config = dict(
    encoder_arch='tdnn',
    model='contrastive audio-text model',
    dataset='single English nouns, adjectives and verbs, spoken by a formant synthesiser in many voices',
    train_examples=78125,
    time_shift_ms=100,
    n_mels=64,
    hop_length=160,
    input='log_mel',
    spec_augment=True,
    win_length=400,
    tokenizer='word',
    vocab_size=118,
    loss='softmax',
    embed_dim=256,
    encoder_norm='batchnorm',
    encoder_activation='prelu',
    encoder_depths=[18],
    encoder_kernel_size=5,
    encoder_stem='single',
    encoder_widths=[192],
    text_encoder_causal=True,
    text_encoder_width=192,
    text_encoder_layers=7,
    text_encoder_norm='layernorm',
    text_encoder_norm_position='pre',
    text_encoder_activation='gelu',
    text_encoder_mlp_ratio=4,
    text_encoder_head_dim=64,
    text_encoder_fused_qkv=False,
    text_encoder_bias='none',
    text_encoder_qk_norm=False,
    text_encoder_layer_scale_init=0.1,
    text_encoder_parallel_block=False,
    text_encoder_inner_norm=False,
    text_encoder_positions='learned',
    init='kaiming_normal',
    residual_init='scaled_by_depth',
    optimizer='muon',
    muon_scale='match_rms_adamw',
    learning_rate=0.0059,
    momentum=0.9,
    nesterov=True,
    orthogonalizer='polar_express',
    adamw_lr_other_params=0.0011,
    max_grad_norm=5.0,
    max_steps=11500,
    batch_size=256,
    epochs=37.7,
    lr_schedule='wsd',
    decay_fraction=0.2,
    final_lr_fraction=0.1,
    warmup_steps=340,
    weight_decay=0.02,
    adamw_weight_decay_other_params=0.01,
)
Rows from block 6 of the audio encoder, named by matrix and row number. Each number is 128 + 24 x the weight over its row's rms, rounded and kept within 0 to 255. All counts start at 0. Numbers have three digits each. After the name is the row's rms in percent of the matrix's.
# conv: width-5 conv (encoder.blocks.6.conv.weight, 192x192x5), inputs 0-15, a 5 kernel for each
conv.30 101:131136147152111123119131130140167151126096117088111118140151118134130157167139134108127143115119137114133141142116125119185168127145195087095111121150106116087094114165161124129126120140154148157139098113140146124166150109101101115121127125
conv.31 105:140097101102092151140150135115117137134150145153073092159174146155136143155128120133132141141147137115101123109109124136115120087118181126162176184164138148119102096152147128121121123130141107117133114098136170163140151114080085100107098114
conv.32 096:113144127142145101131122138177137145144131151147140162093112140110104122145129138156168166109119127109086083107137140137167160103125133076114130121114133110112130133075143160163166155119127134134149148130098137132129112140134087103083073092
conv.33 101:115140118143136109094085101132166134124139144107102125101076099124125138131161122098130148130141123137135117089104122118106107148163109139145132130138135142152129113135132083065069146152136137145133104137127129140174099121134131102078092109
conv.34 098:183116140164128142131119148158105129116088091117119137127111110122122104084100093098130151165157121111105163163142144148094104114094123086121130106089139122105098150096152142147145111118120113160099096100113103142140132126100181171174124084
conv.35 101:140150147118119128127107126154134145136131139080129088109144093117137124141146161192159146100091080090114091095106099105132132115117103129156152143131129100092068078076104119093155159153147128109141127133141129109132168156133095117118111117
conv.36 096:100147120160143172147173131120128121113134104093162125089115100117149151119130129124112099129135139142140150135137111112091112129153204095087102121147143137134145117164130150143151087110112140157120098122167164145142166121122132115102109147
conv.37 099:084124100111075113125100126197097114119102124136143145188117172130099100146099114098105101126155153136082091118105139144162123150151137117135157158138142151116128107118153128106161154152147143127088117178132123142116106145191125124134140106
conv.38 097:112153172130111135099085093091108105111116114093133171137145163137140134116088115132130123139098082111142158142119128114122131125146164104110128120106134115107097114107092102115123165147143133112128131132129102086083103073086159136132150155
conv.39 106:107113053086111162124113086127106104075100118100129107126136155130136121119121157129094102166146124123124143146133115143125137135129155127155150136108144126107111129131116116128149132139136156163063100100139112133127147109149098131138133114
conv.40 105:158113196120106152126106116128093126143128141157119162127125148194154125123145163142113089143123137112122174156112101095136147110117096101087105122096129133129131132109137109091107141150140106097129082110147164166145119102110099144129153177
conv.41 103:160076151102129130109115123093109135142123093129161214164168129134141149135115121121144139102104133127161135128153144113092123097099089142129113125136111115127131100120115131141123086106121122117138110111147153102120165149119116126147131132
conv.42 100:153148114084106133092069097124147122109113112116130128091153079109127142144114125148140133134117111122124133116118140143135119116130135147146128128145123108116095093173168176145117091095091090104111131136161163125137122093085098121105079074
conv.43 098:135170151145116125162158114086137154147139124132136142133098168152138134143136145127139137135134130142174127152130113092088093124155139058068116147132149138121104098120132126074049147133128123120105118114094073122141137116117097102120098072
conv.44 111:067144103147161096152157104102132133102116163111218098124100137140130141128139138112089098126124115144124114138141120092149133114129156127125103095119107123109157140115157158099097158156161150127118121132139119127154112062139125113130121143
conv.45 102:155143132162157121123112075084157154143134105097154114135155135145143127097109122131137121122158161134117169141154130103150160150117132124114107135160144120111130159160160142139121133105119113156170151130103135128131122118124097101137148142
conv.46 106:172184125132163138152138176127126153140152152148145146046140111119138142106125125110126127120126116104108126123121130131123149171153139094082118125102131116099109091121133140194152133113118159142126117092099131148121133152134155165100121132
conv.47 100:116133125130105131128127148171162141139159158146155157120077156147122128138100116104117135104114132140139124139116108131144125115104099097091115106114079086103103093135142108116143129112105092091127114126136162097058101101121155169135107085
conv.48 103:081169185102116113146162125114146147130124124087104185113097168128131141151083075093101115097115127143136113107111111114122110140141125130156145132143112119116126137125104140137132100121104133179100114142140159140113113124154143111133126113
conv.49 103:137140118109173085092116089090096113147129093130135117109141106111129105088129123132157144149163135111110121125128142119121110141139113156175159107084163127097059087138140126119086150128125103135116108153150105141107099110109150128136148131
conv.50 099:132138136173138140107119113138113111111154162135149126112124161150151135143099116128133147089098093097121140123134150142118098090081056108109117114125113118114125116123137120138139098104096087076117115123139159114128115109116136138131139136
conv.51 104:141068137176156113143138147148118117120103114218128137162128120124126123090111125141136101121140156149133108113109141132126163121089141107117115104113124155140136130109125138148138131090105149137147132143109100108127096112117112139113096131
conv.52 104:134123209137113145116118138154122130119109126134081111134172123122121122135140142145136157126131106115117124139137125131122133087107133083105099100084130104113120152111139166150107139132149133124129112125142133153106092119129126149137106120
conv.53 098:158120097120138155171138126111112121122109082128147106109117126134149135116111109133134147119089115131130113129141127169080127155160155141138115110094107138126102073172194134133140134162167149125128109134140119112105103137115100105117115115
conv.54 095:113166187148126126141169137102142121132136165112125132149137113122129133103129129146126141138126124141156133123095095122107115111128143101106112116113124122116123146125133128135161094123139140125188151143153153131176104114134078112115127104
conv.55 098:153162175133073161115104100121141141132124111078074119122146122110115112137147135139129136094124130140151121099109094105188176129114107094107095114102105112146163176090085127143142115122126126142107141135097106132110148148117140152157155161
conv.56 099:159105087094120146136107101176138160153134139124090118089124153166151120124108142154145154126127138135099160172152120114141133124151129103115129119099107104122113084153140102120163149121108122122146111115114159135122125123091150136091087080
conv.57 102:164065130120138127078120125086137113108108138129084131096125138137131133128129112096120133128120100103151155129132135108153167120086091145160137139150114110120108145149128140146125158152124118105145143140137149130087175171140147146118099112
conv.58 098:086145139134162104132129131101120110117132160111140166142126141127145144135126124141150144120127129113131153132131137116156176168149151158143141128135125133119103109106098111099086140113122113109127115129127152132142143155169085109117155163
conv.59 099:085100114125150122142157141093117153148154110131124080125133141127117130144110093100111133125103104124153135125118120133150132134151141109114130080079114109141135128146138109110168141136147124138104130146150124110111117115161120129118128146
conv.60 099:136131115160095156116075092113141129159147120154121129131141110094114118114168126079132124121158160154134176138114117105114129143127129102125122126125159162150134122164174154204149090096133165136146137137097117132125130173130107116127160152
conv.61 094:153145126142158125126174138120160155156120095158123091110143182173165156142126170193149066139146134139131158136151139160112128141137112149109107123111149146138116095130153200159139143134118107120181188162120130140156163120087169161168127128
conv.62 100:119149163097117152136145159113139123133145179148125141081101149125108139164097148153116097142119124139144131141138107072147146164154155106111133113109092087112115104153095107152143109131163124092113120143155164091111124114105163122116136152
conv.63 101:126133084108173151156162141147125117116112110104183101151175106125142154160125128119138140114126128161149114110127143171097120106107099143142143150166135143124151148131112125120108133097104095132116119093141104103146132100150133139112127143
conv.64 098:100090183197158158123097121132162124127125114160129119141153109137127121124136135123116119110160173161152152147161175162141136093102108108120121136130111127130125114125107101162144112078097104094109115154118137078088094119101082124139142141
conv.65 105:111128099102109139143123149151133135130128136120116141119078100107101115147142130122125108115119129122125121133152143124173154162115098126124101117126093113140162191129137119127126171147119109140133136111111104121155140139137108127151147120
conv.66 096:139101131113116124110125119136123140144132115185097125096111100130121097140149143120127113108131146129117145128113118150123167155114138113126121131118142141153139099103116123146139102121138149147109106107091107134123117110096145139127102105
conv.67 097:143130102127165098119117109119166155141127122121154162155129106111115111138135122086111124069110138129122123120116117123110130143145131087091135132109099104126150182152151148115111179122093103109164140153160167132115112128119110110143123094
conv.68 098:106156147102138181151111113116092103122127117130105138107129135108095127151123126122132140128117125115096125148130121123122116128148153098097090130163112112120127095142120110147166096123114129132151139145143124112108120110117120136147170179
conv.69 100:133143139132174062070141177202113130142121129112138126103119074102139148166077110135130131168135123151149134142143141140181145109089105102119127149128103110114107108112138107127157150129160181150070094091114114087113105091115123126143127118
conv.70 104:161139089105105086090084093108124152135123103112166120089134137104102124107169139092073088133118093118135138120108109090107151191162113109110103120135163163122103119143101097119111156127125120122108123115134145163116075134177162117096110116
conv.71 103:073074127136107169183150103099087099126136129136125113128161125129115106074140126116108100134125105112109152108103090092119131116127152079083082108124127113135155157167166147120097109140140121106123114088098103159136135136146059073077086101
conv.72 095:153178140115082103089103120123106111115130156067107104121124099119113112096147157120121103170134143154134118118127134127131111143153157136158154168158100103124150165151113092115145158163164133128101142142127122134123122150148149132139150126
conv.73 098:135115104108125131151137167113102125137143146157122128102108163151136138113117100112165201154133164110096111125113106142057135142115108104124140146146133124085087122148147109125135131126110121147139134133154161142139123104117119156211194185
conv.74 100:107100135135144134105078098088089136096092122102148168124109138117120122089144129109091118136150136143117126123098093112114120115128155120109146152161148152146130129123110087117126130156133123131132114128138164098115140147168141142149144128
conv.75 097:102130137135158130120126126088057079086118112113154153141122149128111107078111120127128149111153133100090119106094097091134120119125104140126124127161145138137120110116093093107081078100114118120059065087115109145145139118090137123117143150
conv.76 103:080130165127155104109114105105107132146139138159145151128146144129121114092128145156142147139110117126104143129133134131140142133126094094125122159200135124123105093098105100106101087082104092114107094136162173157159135100150097118133111108
conv.77 096:089072103166199114111105105120130129123118122100084125106109113132124098062185164133100107084098102123106138135128133142094076083107117074075111143126110123111115108138125097114110176167120104114158177168132125132107115114141165159117102124
conv.78 095:135119095063090123106116125073133113126107117131120140130159130154148111132130095091132144097105122125072132145135135127116117114127100101118125132129152114120100090126114150130104161132124138127107105125122131128133130138121105134148131124
conv.79 103:100100149128109139127123127130144123110111142089126194115107125108127136153148129134119146147119111106148113102102103105153111118148148104096107132133148138149140152116097119137125160132128135134105133094087114093077107121146113117134109145
conv.80 093:128125150144118154134122123113104128127125130117093101127128125146151162118110116105101099111118141164172142133119119092116134131150171110109124164163131136148164134141123092128142168139148128113147161131129130136124120142147111110125128114
conv.81 104:125123110189150103130099130157083083099126140097133113121157109102106116128128127114141122162124102107136133120121154145113125132107120187172138140179136096083103127085096129171184132118133171195100118130084070133137109156165110090120110113
conv.82 105:118130119169112125158142147128145141125132124105172100183077132129130143151158153163143124118096107150174160176149117118130149138089119133120130134144122119145156177118118101115127102095133147138162136100142131126120112143136135132118099152
conv.83 101:067141137088119150126085100103128125113134147043131190082138110104127123139080112124140123186109116108124112127119145113173137141137126130115101105106124119141142153133123084115142132143111130150151158148132109145157115093144118146113104110
conv.84 100:161131147126145142145142136114114112135130130098089115121101118114108126117120116125116122114127110116121136133135135117154143118152157128170156139122118126112123124162157149139111136137133121123140131132115123084111100094084137134140123118
conv.85 095:140117104130197153131074077091126140159157141101115120159126107125101131146128163152157149149152165141121122138110108116117109147125132179163150127137135148161128129102107087089104145149125139108119142165166142136150138138110117118130143115
conv.86 098:089107113156124099103128133145149164164125121149174117172100129130135122152118117126114127114106118131104122113128125128140146133102125156133112132131121141134115120106127160140138079057118144142116120112116115122149125104142125104103118100
conv.87 103:191164149132101154185154125103110136135117104111114086140139159176142148115110132180207204136126104089115114128137144116136152161121153160144124103113135114102111117120126136134106134152140129102117128130135122131097122122109084107116129149
conv.88 101:089094140086130129163165142109142134114119121151146139099128137137102114127090137207162118075103125126134142161140115121150108128130129155126135142161109113132152180150217176126103114115125127127104114145148140106151171144126072104138139129
conv.89 099:132109135069083161170134089133103132121134138121059123138104154149122107123134156137115138119124094101109130129113115128178173107118129084115111095114121110096098110108117128128137152166168145151117147147152162124127109115126113131125108074
conv.90 104:094136155085094128149144158117110113143163173085111204094089149132146150115139130132137141142118133149148153150150133139171128118165154119138125123118146149147141127161106089125173114134150167176142111142143126137109076112113121105114119131
conv.91 104:114108138116114156122130129157109128141115100112066118168146089100116141171087107132152161118116122125147102111137152162057114127113119146160148126121074079074082109185154151127120174175152131117170140113102095150117110113145117105097095082
conv.92 099:168140108107134111132165192164153132113114134115076113162135147177164158145121073071111122150134150110115128127120126131138130117120124114139152136121131118122115129149179160139087092123152144129121117143132106116160152101107154130094077062
conv.93 099:118090063135125124112104114137130103119146162207207114129097141134113095107163128096104117123134147137109134141127121136115107155120079125107125115144121117113128143126171145136151142150133129116124142144121108114107100113131116110109097117
conv.94 091:128117101104092129130080106150106106134156153107070078101113103104129187200132132135142156143133125149159126132126119121149129119102073136094113137152175177186201174105140180172141144137173165136172139113148167124153143121070148168177152132
conv.95 098:175172181147089131121091112122127135119112122140079129153088123134111127139153144135126145163138090108125113130122118132122101086110112098156144098078115121126153173146123115112123108106125134122132125099114138119150124113133106131124143169
conv.96 099:119159181169158113121136126120098104111149180124150183125109152151115097136111133139124145171130112126128134126124106134063078078075095136126145150153146137120131147090125106107107113131159142113117094136178176124111122117100136128136167170
conv.97 104:114096140076115101121178168126132138134141145099113101102121150146121108116161119114114129139125122126113150105134118109134156138132166156125117108123120127138145140159133150158130132151149120152117117093108143137123178109100104111115110142
conv.98 099:108121116087101130136112131159111136139135132081098130119086158170164123119096119118123142173159148132120130136129126143147147133102100145140138095098146134106117105099123115147149148158129087100147146122123176132136091104115124128101100096
conv.99 106:134146123115124127106110084073125128121128121124161178151143149123144157149130102090121132099096084095127139114129141161147158130148163119121122100112076081086104106108123121104094130145134131121056088091094097147142129101096106109108135115
conv.100 098:169138134123126127142158118131118119116114105127099129149170082088100102082154151110073059149118120153162138144143127122119114102120100145147101072096146133134152141160166151150149153144139125122156134105084076128128131123139116114120108120
conv.101 100:110125105109161154159125104113126127122131173146133143070136126123118124093129124131123116126131136141137114093082082082122106086090083081074107123109124134156136112106134118108109171177170142138113112134105116134110110113110116109115141145
conv.102 095:141152115100099172170148143158163110094098139133134123109122116121133106075099115104133134089086075077063091120142125098147145128112121122125139169153089119122114089166160134114100143149150163160132148145128170051096132151124133137120112146
conv.103 100:125150164131159157145132105107092084116137122114131120116142115111103092072134135128114126131125141123128152141136130126066092068085118140157148147132130124099099100112120116091097102085112144148076084118139137116127130113105158169140148155
conv.104 100:101124129116100101131159132139138131122109139122166135150112138117109120125139113127118125112159140157147141156162142160160119096116149140123128140148137137128127131138162158106129096114139164146150145116085112109147187114120161146121126117
conv.105 113:075128203095054081150116118155099119123117130057078212140099131111062082109087111120133098154130122139107111115118143133156169128138124141129113116145122147133131110147152125135155133102107146193117088133156117119142130081122123135137105114
conv.106 104:125139106138150108142138138097151160164157138108161139142125103109095123125118121101103114130137113097090145117098137155134103103121138116128149146137112116112130146199180167157135166148120106133100125132150115128117107126158151143185181124
conv.107 105:125158150167148101093115128137107133130122113163177159120104144152145183207098110135162144141125121117118152150149152152068078101119144086090081109129095097099103111116122107143163114133133149138067097087102098103089092123097102138131141136
conv.108 094:164185167142176136148156153128077084102112118152114091113118143142152147141102103132121112131129148150128153146121113094184160142131114172135120097094114128130117124123131121135118082105118124113055080097115119093120115133138099103138144122
conv.109 098:147126197154145076111138103097113109124158165181105126117144145144168163125156184192157133125126138143128124148139129100170139111141142131139131116117149126129143147125152156127117113131114113113140115112138132121151128109154119134135120114
conv.110 096:131108098121135124121108096131132141114105126132109102135138074111094096140062116143108115119117146151148134162147158168122148147154134097090123114117116110116111104127143137139162139154142124170093114117111144123150150090059229221197183150
conv.111 092:115120097128163167149120146128136134106096096130128138140139150138138132144105110112113143133150141125118137144162149134102098116104085132096141161155143114130133134132150128130139157129118141141101125116104107132127101093111147148116098107
conv.112 097:170148103128139181128103153114123126126125149091114111155126090112132143142126109090090096126107122116106088096091091093113092135136135159145144145164127146137131134088084111109075135135178152112137129142166160132120115114088138166153113155
conv.113 101:105067081138139154166133106138119086096129142138090100119104170151132132124094121149153170115087129138138148148131120130112116110134146148125123130105102108140154150120093104112160173151154142123135116104133166126108127128109151114122139157
conv.114 098:091111118109116120123117130143148122120133118118132112126163128097107125117162142141148166115118110095083159156146142138117145159133125164153167187169105120127095091167092108117110155155147152147101117109110134138120132138097111149135115107
conv.115 103:120093115119117170165127116112137114144139101146129100123128113132139134150137106122135132134130130122103138121102115111129135124101116092139120111113107111122138122169139118094093129129115124139125130161165129147127097139118143153146150175
conv.116 099:124149124070150144158172186133167141121112135121135154074170133116137183156095155182162148117095118127132081089124127099097114129126103110104100107077107125119119117146106126155109147150148147133161145111101119169167112078098141150117087095
conv.117 091:120133179111071143133126154158117111129121138113096120089103149131112139118071075068111147119111098128118149147125147141086110109105098078129113110091138147145149160105139133145154117136112125128117117118114122119113107144151117147130096101
conv.118 097:147142157165135143129119105120082107124135131188160135141154107104122136119172145130123117081118109126132113110096103117064070114130134134142141144131088115131145107142134121156165140133122116108087127086109155132128130102106150166129122123
conv.119 101:117130113116074114106149155150149120099101127095167133132096124109134139133090103138133157131130136149144125132140144120127121136144192130130129133131144144136125126160174215166096173123106099063098110110123138133140110121164161119104125140
conv.120 112:222143100141131095114117113137140107095110125169208089098115071109114112124128110074067119105136100132101135146152156163105085095091097139110120118116100115106106134132131158146130136154163131125166160118130125160119131114099156094132123117
conv.121 122:073191080156173124081158129094115129124155137050216138104154124106132120106142144111133133102129143119162161132128146138165095139134140103114151138122125136133139132125129126148104081140112110112131133134101143121142121139150106127097143103
conv.122 101:142086093120155131099111130129104139138142150146164122071158168157125114114170156135137136138143136142179127109125143141111129128100075097113140110124160139134130134129114103109122137125130112097122118135144123099117146149144119129150146118
conv.123 100:120141141132132078119165105117108109133165151100124183166109089126142143123158143106088105114110109105140124128120110118155122101119106106120146130141145140133127137115161124141133115143143129091137137116094134132157139111120124135129130125
conv.124 105:145219145100100075092096123160109142122141121121175149121133095079083100107137115096110129100132162152144121121130111122179169144138144169166113127141119145122095097110117098141155138166143127122091099135107099123095098111104112113142189185
conv.125 089:125166146134102133131111132156140125121096074094107142141154130111120144157115107106113127160141138139112107103121135161135114116126136164167204179161142143140144144154135113122149116138138123109105103113114108092098111121126107124127123092
conv.126 097:165141110115094161138115108141105126104139164071164149152149096116116124166124152138124100102117145136143149142140120093079124119092093125122109100092132124134123123133139116120147126148140139140171161129145144110117116118089119123108134136
conv.127 096:117076124137107131132138148139142112132125140092068104171136112139133125127181124091087081157145133137162137148122131149101146144154198113143173188141107114139124146105117118112125127131138145169155132139144135117112136112112094114112106093
conv.128 095:109128118128150065109104073109174152143135160061120127127132060092123102119138135145140110143122117133134102128142144150119118123112125092108130132134114119132134122070119153137121163124108097107118123104117139192130106113132182155120104109
conv.129 104:167068096154091125148108100165109111128133128142123058161124109149120088106158158160149140144141132144137130145141131126119113089099125134149151117097120150143155143124136139092114101089110113097155134095109117124133125116154142114132104113
conv.130 096:140141111149108131120119134138120132139138126091125108147153110132140138120173128123110127095083102116121084089124142159125109119139149066091111113094121119124144161114089082113162232182119110142139143125115091151133130134162136138173168115
conv.131 111:145171187089128091138092107130131148117108142164096143124161169117110118101167163138100102127123155153118146149133124114138120135156159112090116147137145153157154112157131091114119120132160165128136135131090111137150120107106123147096122156
conv.132 102:078100105131156125154127124122125142134153133130139124102131129118142169162094111127105098136134154148170093111131115085093098121146149120114120120081141128117122113124140154179167126146121136158154138125077067126124140151090132107105094119
conv.133 104:080108134104134115129089113093137125128126124104127145122148113143122113118131133128144123126098128144151086108124120104115104110106120097087091085089132132122109109087094135172148094100152152145124141128120128118123120148122112133174178141
conv.134 094:119157121112131101132156137097101104089108108120153126135144090080100128134124109082097130106129118095071065116137123109089073086098078158123122084091122130090064071112140140155145101124114117111125142138109099125088087109101157125119104131
conv.135 100:155133135105123155151109105097143144111127117092117106125149114124127132134088095126155191132152138159176131142166167176116116125142155129142153137123141163157159132141128149123137130119128112130120102110123094100122132149163103114127125132
conv.136 097:204178110109082105122121143175113144151124110131163103084128149108118152164093108121142149121137141128128139140117122115102074092096103151167129113152090086115126123125133143158126123128107096120118126151134136093107118167172128136149168162
conv.137 102:086144142162133190152137113110073091093111127137102077126137146120122114116128125154190176157122103108130119129123118120132145133110131142123112117136124090111148177180171138126129080111146164152091128141142123124127109112113090118163159137
conv.138 099:159160150127152157144142145158131128126130125179185143089117149131130125139161153134108080119143142140123159165138117153094115119118123096111091124126119118129138144141136158162150157114110119118125147183162160103102108113129128083116133163
conv.139 102:154158135110116074106134123118157154142127107141163115114122113139133135139136107106128119141128133123110111105123119114132136134118134104113119130170143140157156192122126126109122109134111119121115121120145154135136134154118131105112122112
conv.140 098:109115127150122168161121124068136140129128127080094121148146150143143130137126130145120109160134129122069171147118115123105137158133121102105118113092140136139126117155125108107144111100128139115142106143120100110103102101091116109100107137
conv.141 104:099073144149152159135146113101140158139109133158118143143168104111124136152104143164150136095124111122124141133101103113146184118114153090134128103097101121126157151127120124145128169160148128116109108110134149071089115123127146121086090119
conv.142 117:119085180128116108131109141174099117176126134115072106209062138137128132108155127116123139145130120147141122162137124157112119109135106159145147124126135106132119108135137133076176138115169134130149149109147093123151150114121105100153076098
conv.143 095:118127157146121140150142133127100092104121123161098089096101134139125126128119151146133120160130103129132160130101122152093121122139146139159153136127136111103117128168154063052124144147159164151143134130145136140119109113127113104118128126
conv.144 102:122135134077138124150120120119143155128133103184175169109102172103110143146104108116121138160170164131124128135130128119079073066111122134119113135142127135121131126129131114127120087089091093114160124134146135115131113128152206205177130120
conv.145 097:142095060104137078099135126137148110100122135159122116153129080100141161132115140140134118126138124137114123114126125118131136093093106126120107128139124117123111111158142140108105094125148147147155163126126151083109111107069131141110109068
conv.146 104:157168109092129164115110123163116128125132138115190162080096132137147116086079079099123108099092134145140131107099145156080084126122129104098099101097110115109116104182126106117143129138120137144160114141146139151098120142123118140120120124
conv.147 099:097100087118131125104103144155142125104082098115139145124089105132122125138116112112117127118130142161143130136143125119148133153160149114105114130138120119165138083082140159165162107107118150151141114110145170120123102115124154164152131133
conv.148 099:157140107136170174171129062085150154158142149137123113157171094099142148144115129089068066150159127133160166175130115111139130117108118113122122107106128142151109131122116086116144117132121120146107110129125139122148143148116131108141152111
conv.149 103:131189157088100124127153127094129143141132125084112139123121161154145134119128136136157123096127110109128119125134150152117089130150124161137128102119099092091099116137126104117157133124116088121157123151128102168149126118120126144141114109
conv.150 098:151081129117117124142130136164131142133148142153118155115128112136110135128100101117117142187145128116096142135125112117111129093083077112095111107116136120132119091148137120140162089097103138173111142158144145128077125149148087092128172149
conv.151 105:117118128108113108115120119121127112097104125153163153132121110083099112091132124126136152145117117144137150166155146128114132120140165100102135105057155146146164170122104105140168133144132106112098094097094107090092110133147176181140122123
conv.152 104:160169143146124132140133105082155160137134125143132149155138129141144130140126130148146165101121139141132157135122105116121132125129138151120137187187137138124140156124125116100094088095101118119142131121114153091115140143122104127104112110
conv.153 099:135097121148145131148134115107107124145130124169124119119093130125115128131117093095112151161144124103107164163151147137101136150154126120099132139140158137082076072139151114092112103090103095095111103124110128115108099101108090101120116102
conv.154 099:153153095087097100131145166160112133133147151112138131087095122129132113096136176174164118128118134147143092135140149139129143150144142102094100106128133148147147157137134117155187145141151182183118129129145147147160125130141170143121101080
conv.155 102:150096135143120123134131095116125103116135147208083098106133131125112135120131134154137131161131146159195132131127125142125123099115142101125138143123138123113109148116121121110137122141129160171117116088109140125137143119095145172154102141
conv.156 099:077142135136124102116093119103080103099102134093107119110136106083085108131102104116159147138138120112118117152159135108161135155167159124156158156141155136113110115135145122128146128166173149143096108108107108139143127109113102120103098090
conv.157 098:162157114094114094139138098109124154137124121125096097128099058080114127114135112119114087144118121126146141146130112090152156144123126088122143151171126106109114100165117072070132151133130095102104119107125111121101082127127152161127121133
conv.158 105:093086122137124125126106096111089096114118137149111091112100105117093057055079094110123128153149153143131122115113125128150152144156142129138155148150122114113130145090104118132127160161150131117120109085063085140108115156153108136156168197
conv.159 092:137136111140126138145128144152178178158137137174153113153133134126145120133151150121121123160148123121085149144144147147086102131134119116106111138131152113111103122148158156122117116116108144147161174152157165118149137118128113111140129132
conv.160 111:103115125088102140136142133101161160139130128083150140115104069108115116135096126161195162149160149110137134125134124107132123133170160128089101113127146137139129162158154129113115121150133134138109111135131123122108126095106102087102115124
conv.161 099:147158151138130124115137133130139145130102105116145123131125185162123114142132134148118123102111101117112142112111075071114119088075087142122114102104122123117121122111115106110109153127136123127104117124119146171170149122125134172171179185
conv.162 102:172153139152142101118151105097215139125128122149106128136119102107114115101109133144137158097114136161181112147169148157078097103112129133137130160149143152136127133106130142129124087101118142134148137120112129111114142129147165144114118134
conv.163 096:102108078139122121159156144133178151145153147131150161153138131140138135178161161144126124094110144154171185170133136193109103123121101115105122132094091113125111102141127124124165157138150159151093107145142110114106097121107102114137145160
conv.164 096:158150158110073104107136125151092095101156151095111108135126162151141144166087102124140113104115130151156128128133142136149141134143172139136111072068133109136146162174128135137145164147120118130100105100131138163108075082127140130142126114
conv.165 095:133136111079093157104086110144127124107103079114151171110126104112096083095078106099087105130125143150128102124099102120122099095118147103104129134120122098085104104147159130128149101152166170159095113129148134127154127125133152142113093051
conv.166 113:189142076143146148131141117091123115125139135172225089096117136123128122128168142151132146151149133132138163131136116156093113147121121120110130135110152141141136165144117144159134149147141145169127161133124102152073099147114150096116135127
conv.167 095:120134104089105126126166133135121122133127156129154111185158164133143110095121119116130142141143158141105108130151129148118125123105117126149140107134144152154147149164117132099105120174149157165118132131120142095134126116130144143153136143
conv.168 096:104151127094114148139151117110103109098085084075100113121127146136131104123137128132125102136147152157138144126109107128127138149160140144152120109098127141163138147133110115122140113152134143156122136150155136118112137137145162142127126141
conv.169 097:143140149173118129140124146156080113103096085136117135147133162165145141144177163134117123131150129107120138153134122122132124140137156098109094105115147138135149120110170142081118082108101082118115151119094066135102092099097126133161155135
conv.170 102:071108103105203124114154129128094116128143149127159122107145108111123122098103132133116111120107112143102094094106095109096092105104098098092091085078120140135140171097105120118123124119119113101117096104119125119157164117138139147149165199
conv.171 099:119140118114192105130112117132122115123136137112142157127158146137143149146085103144152125177150167130100098101113099099143153126125120128097072122129134135152142116154128096073063094080082121125087088089087075093125085093108140160162143164
conv.172 102:099107095152122095131160121105149129119141103144184126134146140145160126093116099102124126146155127140153134143156153144108127136153157132133133142156129123099111092122103153169162148127113160171123139132139114183114086086137136172173147147
conv.173 098:135088094132160112127123139151143114127132151125103090106138147128108088071137133134143111126123124154175102103108098080142143142151160157146136129117133133121126133144128111127141174171127110149124128125103072118122140132129130130146173161
conv.174 101:149189110130148140102119122130117106113141126139139113096138122093105096086111087100107095133143147135147124129151144129171154141132142145148157147131142131144143153107104126128111113113109151130101078110140134149128136166121127152154148144
conv.175 095:120121119116168122133135091110117147118111103154131068111089121142134134163109110130157125141132111147132100145138116140096101108150145119134137130164121132127102076108139139094121133109087108145096137131155160149151162160171148124108112097
conv.176 097:103121123115099091091109141156130166165122062143146088124128098111157161159114117125136119070100125147133132125134124112083087109116095137117119113106091107134134092139141146140120116093095153200177154141134147143124123149117064099152134116
conv.177 101:126153158091144127112142169133110105110126099096150144103130172129093101111116126129126113119130121101144085131136145105126127096083121126140135133104123127118132147088111149147145097115113138147161149136092045121136138134131101092108139149
conv.178 108:109085130104162095100099149130152132113117107152095167106147130130151161141122107147117125157128128108157140122122157143088113140149133146128127117135172147126118140092105069160138124126111112134135133168117113139158115160137122158142124124
conv.179 095:134105140137135088120161152123094125112116138177129152127136118097096120114057102136143116119113096101114107115134134124141122098113129164176164158160131097100094093104132142099113109118130117117122121122120149136158116096121094088112097099
conv.180 102:117122138127133152158131121098142122087120173112148169174106139125091099137111141139153164158121082072061140172146109108138096132119139162160113121160146124112123127132147110111127102093101087113165149117118127082122127185186120108148174150
conv.181 100:149109172180119145136129103099163120147159154120115133147098121155170133101127128132131127155135131129125167156131140125144126116117113127119111105116138144161138111125129127122139143121111132129142119134143139114137134107121127133163159195
conv.182 096:134102116135178107145152150131176169139133109157105108145170109128159172163136141170160155149124144125147150160156154125118162183148122093114073076089110142147136106123109109127148158127107107109138143161157140123127150149133136150164149142